config.toml
arch = "transformer"
model = "sound classifier"
dataset = "struck, bounced, scraped and rolled objects made by modal synthesis"
train_examples = 78125
time_shift_ms = 50
input = "waveform_16khz"
targets = ["material"]
num_classes = 6
norm = "layernorm"
norm_position = "pre"
activation = "quick_gelu"
mlp_ratio = 4
head_dim = 48
fused_qkv = true
bias = "qkv"
qk_norm = false
parallel_block = false
inner_norm = false
moe = "soft"
drop_path = 0.1
num_experts = 16
moe_every = 2
expert_mlp_ratio = 1
slots_per_expert = 1
shared_expert = true
wave_strides = [5, 4, 4, 2]
subsampling = 2
layers = 12
width = 128
positions = "conv"
pooling = "mean"
loss = "cross_entropy"
head_dropout = 0.2
residual_init = "scaled_by_depth"
optimizer = "adamw"
lr = 0.002
beta1 = 0.8
beta2 = 0.999
eps = 1e-08
grad_clip = 3.0
l1_shrink = 0.003
ema_decay = 0.995
steps = 39700
batch_size = 128
epochs = 65.0
lr_schedule = "linear"
final_lr_fraction = 0.1
warmup_steps = 7940
weight_decay = 0.04
Rows from block 5 of a small sound classifier, named by matrix and row number. Rows with one number within an expert belong to one neuron, the router's apart. Each number is 500 + 50 x the weight over its row's rms, rounded and kept within 0 to 999. All counts start at 0. Numbers have three digits each. After the name is the row's rms in percent of the matrix's.
Before each expert's rows are labels from the 100 clips, of 14976, where the router gives the expert most weight on average: "responds to" is what is common among them. Only what is clearly more common there than usual is listed. The data: struck, bounced, scraped and rolled objects made by modal synthesis.
# router: slot weights (model.blocks.5.mlp.router.weight, 16x128), inputs 78-103
# up: expert up (model.blocks.5.mlp.up, 16x128x128), inputs 78-103
# down: expert down (model.blocks.5.mlp.down, 16x128x128, transposed), outputs 78-103

# expert 4
responds to: rubber-like damping; hard striker
router.4 092:443466562453450418395470617492561585540596511512609573476559449458539427559432
up.0 088:399427582487468587489461542576539479453513483478547531590493511462486424655517
down.0 079:546524504543472579527502506537526357470472499509503427525481591565503509534481
up.1 087:527500500473522522511495421607583429469558442514505570541501594592519413595496
down.1 082:614516520539526638545477349578489465482494478492525374504485544559492501501479
up.2 070:571549493503519495497407575540533460476509444505559517497397470465531447526515
down.2 085:535436500541488638526500489512498534486507479481481412485488494480491515519448
up.3 084:488493479548514466513483528594699451449523517568531569512535488532536485558431
down.3 103:515526498464528559524503409475500497473511546468503424516471507509473520540503
up.4 106:440500471591538462502521510608659451474512534571496546489615497498579489564415
down.4 102:524498518462510554515514446479502497523503559446500369523456469510470513524513
up.5 088:447503515501536513455496494541693408434484450512490554581510567513508475535487
down.5 060:513516578509557594511483426499462539500525467435519441590495529558517482495556
up.6 125:486548456623459466469529611502567496505485564594563569464599441531607496484399
down.6 145:494484490528478588504437544585498419458479454570441594532411531506506581476468
up.7 110:621496505419533479418470535448500504592557449500542510472520487532487450483497
down.7 135:515479459422532457631521558402473580518462530479449514425510395430438516574573
up.8 087:439507523502526515451495497536699422428480454500498556570509553515509464551478
down.8 063:517511595515584597515487395497474538492520465438514407625498524549504480492555
up.9 116:615493502420535456423491531448496506586546462500549512469553506518475442487487
down.9 139:526493469419533461617522573390496556522455530491475519427499389432441503583558
up.10 109:560463461532472497479452492429502458497509452588499508500545548576654523484478
down.10 097:521503507576468579490484399564538385464464467510609480509428671516490491501484
up.11 091:402504519502518518448494496539733424419475451511487572567515550522554473569470
down.11 066:529519580501593576514511421473479538489520478443524391606540522551507489485558
up.12 133:356516620496495552460502646508520499501467481496572613506565448446485321565522
down.12 122:499481478511417526553498642535560494554452504487440635414519430451495554597490
up.13 101:479497540519442491493492572472568518460482454588564481519476468634489502563510
down.13 110:536547460567489599552451414606479414486537484502535483492509610497515494529443
up.14 107:464517571582415525480471632503570471499452479608565490497574382521547473540455
down.14 106:508501493537476624548430412572519429501481487533505504477501581455537522572451
up.15 091:500507497475528527487498430608621398456546473532501618542504595582542435589479
down.15 082:579506558537573623541495355527490492472514477482512351532500513552493457497493
up.16 047:481454484507543587481406436549508458486542492513417519507467543443495545524470
down.16 057:552521606501494480473586467474514442518487505494485403507492510485448538533500
up.17 086:495510528495495519471490470596611428452562474531524547569508585537523443582464
down.17 073:605515544535515608530497356522489464466524471482542301535476567567507490489476
up.18 116:505546466599471470432521595499584501503503528561597580475613453537592508487395
down.18 132:495485503521496621515452543601498435451480465564398592552405543505498587475466
up.19 092:398502526501519527448497496527686421400478452522498594595518547519512482579488
down.19 073:527513580491587580513496416468480540484495478448513372591495515553503474468561
up.20 058:479339506574470544540440631480535495489546510502467525499397482441517538521549
down.20 067:551597534564531559453447368522448491491526455472547347505479661575465484507471
up.21 142:612488512418536467414504518439485511603548469487532501478527484505465462469500
down.21 162:494476443408530455610503544416466590524475531460439554408509403463414538565562
up.22 091:516501466460527503510503401587582433471620455517489622522514600632551429564469
down.22 090:604511527524591598538493394501492491484509459464527371510501510540482470490496
up.23 117:443567452612455489498540607514581488492493530574523646447594467517613473483433
down.23 141:500469508535453584501454551585487414482470436527455571520432512509506569480451
up.24 094:501512509482521504445502460569616419437506477545518585563498577562531462575455
down.24 069:575521594529599624539492404516483517464547468479520391550522517579488483481490
up.25 087:489496494465531505487495405624620407476543476531502550526504610562544430597480
down.25 084:554505536557579627538488349535496477458513473488507358555488528549504440508488
up.26 093:434503524502511507440493508537621411383501465516516583576507599512528436608486
down.26 068:540512603517568613524481429501480538467516473457494368599491512558508497473545
up.27 095:474520527488526514446498488591600396426526474535513605565508566536514415612473
down.27 072:568510567530595611547491347522481509460523472471513331558496519573486477486496
up.28 099:398507518499518535469502483567675401438458461509480629576549585526509481563469
down.28 078:542526566502599591519492338488471525468527479455530351573500521557489435470536
up.29 073:491506496436499540483479497580595441441523531496497502540506566602504391581489
down.29 070:606509508532530593517484381529483413445510483460503344588471650561496538463515
up.30 086:444502524498530514435496494531685417418486438507501574580514567520533469559476
down.30 064:520515589516597601508486431498467541491525464437521390587506521560513465484549
up.31 059:499333502509500525530470450488503489504535491475367444513421536399465607517542
down.31 067:545594532497506512485487406484500424560495521482561328506489569495519500481519
up.32 090:440485519493499534469497493588591379485502494501497578545528562527496450599466
down.32 075:615499522533524638522487352527485499480515480489531318558482519562507474476477
up.33 095:544503485440535523479516352583556388476587494537510574503498621614527430551486
down.33 088:599535595528509635553484423556508435450512459496520339505510506563470487536488
up.34 087:473473531495485553491462481590541459470575445488510521546573568478503467597492
down.34 080:588500523533507624529491378520490497461503477490572335543455652556454504482486
up.35 092:412502526498525515429497495535720425422482449521490587569518562523534479566461
down.35 070:531515583504601586512499423480477540485522474447519368594545517556506482472555
up.36 161:479552460598467497458543582511608502502492524553571592456590471506613520487400
down.36 186:539476502529440569488471589568494433456489438560445537528402501517500601481461
up.37 092:530493498505432484474498487507536435481511460621513478536501566632547546513451
down.37 097:616581428527555587546443359529521478469534447500547501491486615510493473519493
up.38 092:390501522512515519460496494511675421380482459514493581595511552518517488561485
down.38 069:525510573487582585514492435467478544485512479443507410587496510552509487479572
up.39 116:460526592566463520497482630469622509472484490608611511502541432495521478546451
down.39 117:443515472547500582533437409573506433504466513512421501480543550484511468531448
up.40 092:434497524497528521484499484521638440417494426504500535587516582521517423560473
down.40 063:537518588510539601511492432491463546496525468444518374555491520581531483480532
up.41 084:467498505576505484510487538579685434460533495598571580498579506506535487601448
down.41 095:494532491495527580541501397496509429482489529452457445502470521499460504525491
up.42 121:579501449520478484491456485436507483501553468553492485503518551630596544463480
down.42 121:510556492549508510507483378550552398413483462533598501517479663510493395501497
up.43 092:427503526497539516429498495544713410426481442517500582575522564520526471565478
down.43 068:523518589513593589512487421489471541488529472441524386589515523560505464479552
up.44 088:421506519501531520472496498510714445418482451500493585583515546515515474552483
down.44 061:517522586497561585512493388483468534506519469437536392585493531555514458493556
up.45 093:483486484566530473538504534592681455467512523547508566516560495515543495576428
down.45 103:511515504486499560521500429476495501467512555455501434529483499505474529507503
up.46 121:591566503444544499455445526433506533549576438503566506450430458499496440488514
down.46 145:536473470440497422602512516477517562547475522463483450438522391416408501573590

# expert 11
responds to: ceramic-like damping; reverberation; text has "reverberant"; text has "room"
router.11 131:440536553467541566490514441562476478522490424499564565554511467522453465561514
up.0 092:519484451521501509461476503426603443484545523505425452502475552495570500505486
down.0 058:537515460453557377480478474481471543548585502443535523609529492512486471469481
up.1 095:552510502551556617490515520449526459468600491536479523490501503636495481490506
down.1 103:495489465548507514488503542479556457483500486482438573547500561498505504499493
up.2 093:490493498541532554461493504482636399441478498536428508507475544519532496519504
down.2 079:577436497478540480560406487490421587496504464421496474535515557502477497375510
up.3 095:504471465531497529483493503400587509493616496489504498483499500510506499472465
down.3 066:494505439451544354469497393498433558559581509482522482514485519517486468503473
up.4 109:550490459508509496486401471487501462537480478482463486514424427549488507469530
down.4 109:547525570430521500555522510498491491441524414480506516503622534512501434510516
up.5 097:499509457538581465445486507363631432433502506521482478513456503512547529501469
down.5 072:606481554487512518524491583474494487516498422423508443557518542502456482420542
up.6 107:518484477524487456473475545395657469452499531515463496513487538497516537493411
down.6 052:635483574479498494559478529522451546538527400423540414533530539477394493484492
up.7 093:558489425508500542454488498420586478480609512547477489475520535522574501478482
down.7 076:548526447438578373495436458465489558554586494474530473533548513495482459478502
up.8 159:519509496499564497502386452492496448494445425463437532540354497509473491495553
down.8 164:496492557504525439502521449499554480446499408508478494587639553513575435452489
up.9 098:503511507512515463491509515440576420410475487514487504527450565573594513509508
down.9 100:542452459448540516514409506436489520499486457441482468562494561507456502403514
up.10 094:504485496596539564510495515348552500464496492500453399494520496513496485430505
down.10 117:498495459510560539479561495409466524527507581513426499482499560508480539479477
up.11 091:573510481541559569501501508372521456416579464537464527513509501631488491478543
down.11 116:474520429511504520478514527457505460520502533498439547507501569498536517498468
up.12 087:509537493565576499506504512382528448382606445536473537506507508540568420464519
down.12 089:477499462485568482492546518422519498506547557494471511543537543518501509490477
up.13 095:578504490565478457414504538405576415498459528509467498511413527528496590509496
down.13 092:620470517484500546519496538411523497506509426431497473577493520516452509437530
up.14 093:543513456511563497516498507320557551472574500536465417497571492514563473432500
down.14 132:476518438495581502463500481419455518538544539522461539493551545485499536477447
up.15 126:527554521569520532438535510443532358509452433574468515497469521529484473442424
down.15 101:502461467502478451513548505454558494501583474494468509576513513522477483515516
up.16 093:492481482546510530457493540499637412438487498514439501505475543514547524515497
down.16 074:602450489478532470554412483499411620496507465407502462531521559509480490405509
up.17 096:569522473596440503414501559439534477445505551530496500464470523541516592503470
down.17 100:596473485481464545527474537440509484543510408418500372539506503568420495486547
up.18 091:543500488592532516457480528407592440485517545514441483501460507543522525500493
down.18 075:451511499504536499507499501486498464508512468466459556544504608493472411480514
up.19 098:494459467531497498474448535420654449447500500503450498513478502530518521492481
down.19 053:664424530454507507565445506478444605544504459396517452496526526513421489419502
up.20 091:505453474552516534471464509482688428459498502509446498502460528523499502513500
down.20 065:638424491462506465534402502486423633558517482425529478479528522535452497433463
up.21 138:590596496567598494435503501434509448324519470549552513491423506575590498503487
down.21 161:485524504490549439486530475398573501517539492510506417467511508507499433460464
up.22 095:499506499527542546459498512468613408436476495530448510510474553541530494522510
down.22 084:543429500500532498572409503498416557498498461421472473532515558491479498374519
up.23 097:528464465552508499481491494423553481502566480476471440472509499494508495477515
down.23 075:526500468460563391457507440474494554552554535457502463574502488506500497497463
up.24 115:614483437551499488468479534468524481529432529513434418456402496492504658479501
down.24 110:534491462439554563546510514383512526517501532491426408504482507545489521461576
up.25 102:524473480556502501497501487443534486503557479464465445458502500507496484465511
down.25 084:497493473481574409465508428492499550542556547456492466589505485501499504511455
up.26 092:544505488561521521419493560408595435495546535520472498501446536584521538502463
down.26 071:549498535506509501503501515492511466501509452429483520515524547505454485478513
up.27 095:490547481554500556473500540488526466493515546531439457456467504497555457446501
down.27 085:486495463504596429486490490439501520494534540488477494593511528538483462484493
up.28 095:531489495591557658506515533475538462474504513521445490464486500516507497475497
down.28 106:493484469503583486501520496446517488514496544487382506531497560499478512458494
up.29 086:586544438507498532425504522353592448486597544580491490484518484530568526490458
down.29 081:536508506485546416496467511443497513530580481459512456535571532507492466453504
up.30 102:507480471532497470451448542373607519430572509501500471504470532514530501495474
down.30 054:645490565428499509579470526474457497590517408423534461480556534513425463396540
up.31 119:584515496563497537471530498429490412513495446525440506485501507610493489450455
down.31 113:479474472487482461513535524473548472500507501481437630537492552522482462532554
up.32 100:495592489533544476444537529478578457365505500618536476480496531579598522513455
down.32 115:501509413476518482498512505441644463493573493496488538500517502483491502495471
up.33 108:534467444515486496466427530460641477470500549497479467509445514489523533500474
down.33 041:770532484424542434523474443483429499582524451474529477514505519520395497491506
up.34 124:536548503491595513568519417487494532433617415473504494525532446560492455489600
down.34 145:494467555481459410544550559514612570466552451470520503541539412502488420501524
up.35 103:602509459539466459462479538323562512444585498506548496504484498557537533505497
down.35 090:572486503469468514536484561469481482592519450426455509501516535499458539422527
up.36 107:502521465555524552491503516434552419492519452536431515494498519610537460451476
down.36 084:554452479507530453485518543478542475509506478494431612524502564496488474504502
up.37 096:535535499592525559499508500361556484451512471535495465504541492522544487430501
down.37 128:525499482500527530458574518406450518526524583514442478474509544504485543445458
up.38 095:500489496597538625513499512357549513463493502508456400484524483525496477439509
down.38 125:512491460511553535476551499428473513540487580498402506480519548505482553471477
up.39 093:505562501543474494415492560385612482426571554512510514506475493544530513519481
down.39 083:606499550503511530530510542447514500522550433445505481504568575522463480458498
up.40 094:504554516562556539470545512467570479454514499621509437453505492539517479503438
down.40 101:446501432547508483506470506518656447505515499492456635524477545499488498561502
up.41 135:539540487501578486501409447479496479468470430470454519527345470511477465489575
down.41 134:484476592516510439512527487495572488436494459500482506604628538513538432457474
up.42 096:552563492542537508423500477460546432414609467550571378481505537545516480494473
down.42 124:500513453488501480500499493502592480485596492488478505496493530507494495519487
up.43 106:538489479545521500485503488450541478496567494466487433467499497515503485474512
down.43 082:506490497480570418462503417483487547538550539457493469578506493511493510502461
up.44 083:541538473507517525438496508402591415476560554557434433499467512509589513502490
down.44 077:541501508481563422502470505437484513507555478442502482582566519511489474442491
up.45 097:483470460578496482465468537450650482460545503508471563494469524507544495504481
down.45 058:603491478426519485535385491477492532541495421403534479511518574510413489394514
up.46 084:555547507532500519386507584353571458482520546564497511492503494528547545505485
down.46 089:509491485506537506494494551427519480485530475461484503562528527518489452477503

# expert 14
responds to: wood-like damping; one hit
router.14 097:386503533491503577422567448587501399506483461487501598499571533432503500576522
up.0 090:623479530535486487489597518447593498489588373513587581489581489514493596485481
down.0 078:563489499562620395476500449506498574443474517585508390483452448475430483501501
up.1 120:662533487495514454407445511480508519550501523504499490481466462501512610459462
down.1 112:545567397514512509592398479446482585477528475540553489431492491588484440502517
up.2 075:651514495493522510489530505501655445437497419501533533526543551494528573499448
down.2 077:548539477472516487457478517471531502557539491534552554485494505508544369533427
up.3 128:552555486487480481503433499476469556523477520499539369500467425551498503512556
down.3 136:432427621483531544536503538492521510453495430520511570521537446403504442498568
up.4 081:566496429544522484473493456533585389450443469564442489505562579530657611444422
down.4 074:509491574506575500482474421551546503464499462529501483474483529448505357578466
up.5 079:551511496518528539467516520489631400400441467571496500527552575515597586465474
down.5 079:532520532496527473457458463499554502470531490543555509465515542501573326590449
up.6 093:522447444508500559450512504486643462474512503537491546499513544508625522464397
down.6 079:534548540441577399480498485513428575504586486436578494491548505484525404506499
up.7 083:567455455501536570512502458494618395453483496525428539518500602529606569442431
down.7 068:525494622449570422453495462498501525455548437486574504482586510457509383564469
up.8 090:600528454498521477412544571502624455517550484492498582475509502498511537473408
down.8 075:550506496476500448460467510576513460542513489500541508527456490484501442581451
up.9 107:613527526478553504529513522414598463447605474469518450541495489533492568491525
down.9 086:514455467452522515467465481482483500580514445448484507525524591487486472496476
up.10 102:618505552539581525440579492393588501411451472511470484532522550565473620482429
down.10 107:562504460574532415420441499495592509485502463583556417467495480477577458479448
up.11 085:561495520531481502479500533423708500425620451503588495481476491534506485518481
down.11 066:563593466414464542409464555476517510554561477512595623503466493474526356571436
up.12 086:638502530512452518518523521474485530483509494522547452541447484525468595465500
down.12 090:518617478536528451447470430513509482448568487597616520487441524504523380591463
up.13 083:520447501524550554386505506334654496457513415493472527512508543563485543480466
down.13 081:600503501568571469471488462563573486482505462608537475493513498467517462579441
up.14 105:625508479523523511455545448467554482453421491578442475514503599586529678468453
down.14 108:557505489562557473456465485512588476474492440557536447474486484476586420517467
up.15 124:630537513502522492521520495418468497460505493512501461539444479582497538473534
down.15 144:450568507510494494489479404554478492427536497566633511477472509470539425622507
up.16 082:569513480494524482427553545471653460496541474486507580503519508493521525495445
down.16 075:552517483460501448475505517515503465594537489492534508528508484492498441520439
up.17 086:609520474497504483474530546482637457501514470495488558499488502505527564483473
down.17 079:549508477447508459478514514499502470603515505478516479508499493475503486519450
up.18 098:516447453501499551458510499499623473485507511518460541507511561516624579438431
down.18 080:525530579460585393454499476528462534488571462434563499499547508490508423543495
up.19 095:528486423502503530440503511488637480470510516534469552495505547510611577438400
down.19 083:537535550444585399459498475514493508489539482497559502511549514488510432579470
up.20 091:649610439508550522458524485527592462453574487518494592457496527550589493492469
down.20 089:559559507495511461457492506563538498521556445503578522497485486493505380579438
up.21 124:545579495473478491500459503483468549513498518492535431517449412542484496514558
down.21 133:391431607489512560536506570504525511446476469511502594513522454364522436519588
up.22 092:556487483461498508536516514497488573481591511483508552498414494519475494469514
down.22 097:395657499509493466457390472630467497514520506499547511509473547505556354539485
up.23 112:458482490485540524510470447521522334507454441503476495546458576523500359499476
down.23 131:557506478506530482507545414493541481485509411506471525561608592536493506496460
up.24 100:565480496476510518458501582424578498520514528468506505507430504485517553481524
down.24 072:544469506493504519409523480478503516588499479476520417548521538423428509495460
up.25 076:542471468502533542455498532445656453472490436566513509519513550501592474475429
down.25 069:584509472506547485470486512492594507521520482560531575494502462482537403562434
up.26 094:574496439505510500411535549492639445478520491523481544503502522508574580475419
down.26 091:554539464482504440465498510512521466538516498502551496502501501505517434539459
up.27 133:504565531483521492501433460507497476446478434489561524651409465507481439555551
down.27 138:468440526497500469528500510502558495458425432505412543569578536480520504473514
up.28 106:660529465525522507491532445466535494428413466572461463523498582579537678465473
down.28 112:575507481565552465444477498497586481473498458554534464466485481490584422510467
up.29 099:483453394454529568485478475512594455462469498526478563511520568497592512421416
down.29 079:496489607442644423498493418522471558429588415477549483508518498489504392541488
up.30 133:514565520483520495499443469504497498438474449477555515636414461521473455560549
down.30 136:454435545494500472527498519502548499451426430507422562563556533463517494489529
up.31 074:494482471453590560535466469476539361548456490493434427486414523499504439487473
down.31 088:623508490474509481463567486471518545576564455499538428500578446492521475463417
up.32 072:658513485498510496501564524470683450486551414523567561500576502498516530505424
down.32 074:548522467460496497475477531495550493593525483524542566493494492499519369563439
up.33 105:526529524505582491486534492430578404407524501477437500549513581507505587459547
down.33 098:511492475529572501400479499441579494512502490537543513536521557474587393464468
up.34 107:507449406519500531425514495494625470472480470537439522506525575503593622481404
down.34 099:544499501502552450484501472514563492431496439520562491503469548502530423557481
up.35 101:576499493508519486408548567469616463517544491481461513497475515507540525477485
down.35 082:569516496442499476444499504529494479579515492465546501520515535474492478582466
up.36 125:490498545576513518426563557478630499476482490540532525499594485463571510520504
down.36 129:506447534521570402464592434465513638513490524531474386483597520427485541425458
up.37 081:656517491507562511496533471508611421445438390492480494529526565503528573474487
down.37 092:509536457493554472463471500494564500485522491544542478483453489505529374545448
up.38 089:610560481533545504462513506450666451491518430554527518505500501524529625510379
down.38 080:661505482472512484435498498469562502569521458520521491502519499479491466522448
up.39 108:484497488498489471505546559457491602503605601550496491440549501557487512474485
down.39 118:509556510490453506482426391636496409528482460552502527563498572522564464499494
up.40 090:511495459507490546409480565475605484458491499515491559499487541489638603474491
down.40 084:517526433491551458443496513469543493491518477520575434499495498534520428535486
up.41 103:526466427471514534448523490478605483485511504518473562499535561510596561427394
down.41 088:521514553443598395471500457562467528493533453459559503504542511468505441564493
up.42 129:687519493515535478497554448484545478411427488517453457545489577589488688466431
down.42 144:560561449569530431424447496496582468474494486596543468466455481526615418492431
up.43 117:482531522490553493517464453533509427478498379499536527601452493495504316523518
down.43 131:554484480488498489552504453479524480481467436477428518556617597531500560451476
up.44 111:603481471501526523459478464511564421462451437491439496514507604511542610460480
down.44 108:464550474503562474492452490545538488444492472525553468474394495546539338557528
up.45 079:542483457525515504458490520506604427443469464566472521494509581533636540448447
down.45 067:543529567491553451455490496535508497484557472514537527480535503490546348571454
up.46 081:541474490521510538475525529463634418413508495541499564516518567530638541462499
down.46 066:555571574480523443438476494519488514504560479501593543480545501505563382545455

# expert 12
responds to: rubber-like damping; repeated hits
router.12 083:398555563465460453439500546483578519513534502511583578516555424444559379547522
up.0 072:549504547571477457489561572485476500594480531590539443469630436481587436462515
down.0 093:496447491492522526467491583467642516513517532567455673399587501491445510532456
up.1 116:525509485507465498356551526491578506495519414504528577507568543483526606476429
down.1 125:526580503515541525494498439539528481442508538523527423570491531569492490520458
up.2 102:499505501472547519380516495510605444496498443508496536545574540505502506489402
down.2 086:521513554456630490627468456515437502464508487485498408657476562536469455510518
up.3 118:530513479540423442408570513483514499522498437521499515493655538491561563472450
down.3 117:541534492509589556409497503518570509475502543533555436593568499498509491527469
up.4 095:501495496491491525467517496514598437547489439494480517537571550516532490500423
down.4 092:560530529484561499571470395516403479413500478478542386688464597514458499503477
up.5 086:521487503494537539436527564546707403516494436465495576549552570425511527507407
down.5 078:573529574456529507584446481543516435469475488486528427682471565570446396537501
up.6 106:525480479550492500436543557490602448474479455498486529507536496486540550489500
down.6 098:496512560484535553432477522496561488470515495478606420549466515496501509504474
up.7 090:484485520470558555414491512487626448524521456492514529537631544437519487500446
down.7 083:545492587482539470579445468525514434500467466495507367622460540521475371501498
up.8 102:493442489498497509444525514578602410472434438489461641528546559449515550531476
down.8 090:560572531469603526535428434500484486420519468446567376663487548546460500475477
up.9 098:428520501478567515392513537488671422504606391492511633533530564540553442545461
down.9 090:557601548512621493570460429493479479410473500495501341665484585513501440448469
up.127 116:553488483518425505365539525495581496498510433509537585494575516448529601484439
down.127 120:531614522496546542488503448578532472475505518502530419604499584540500494527424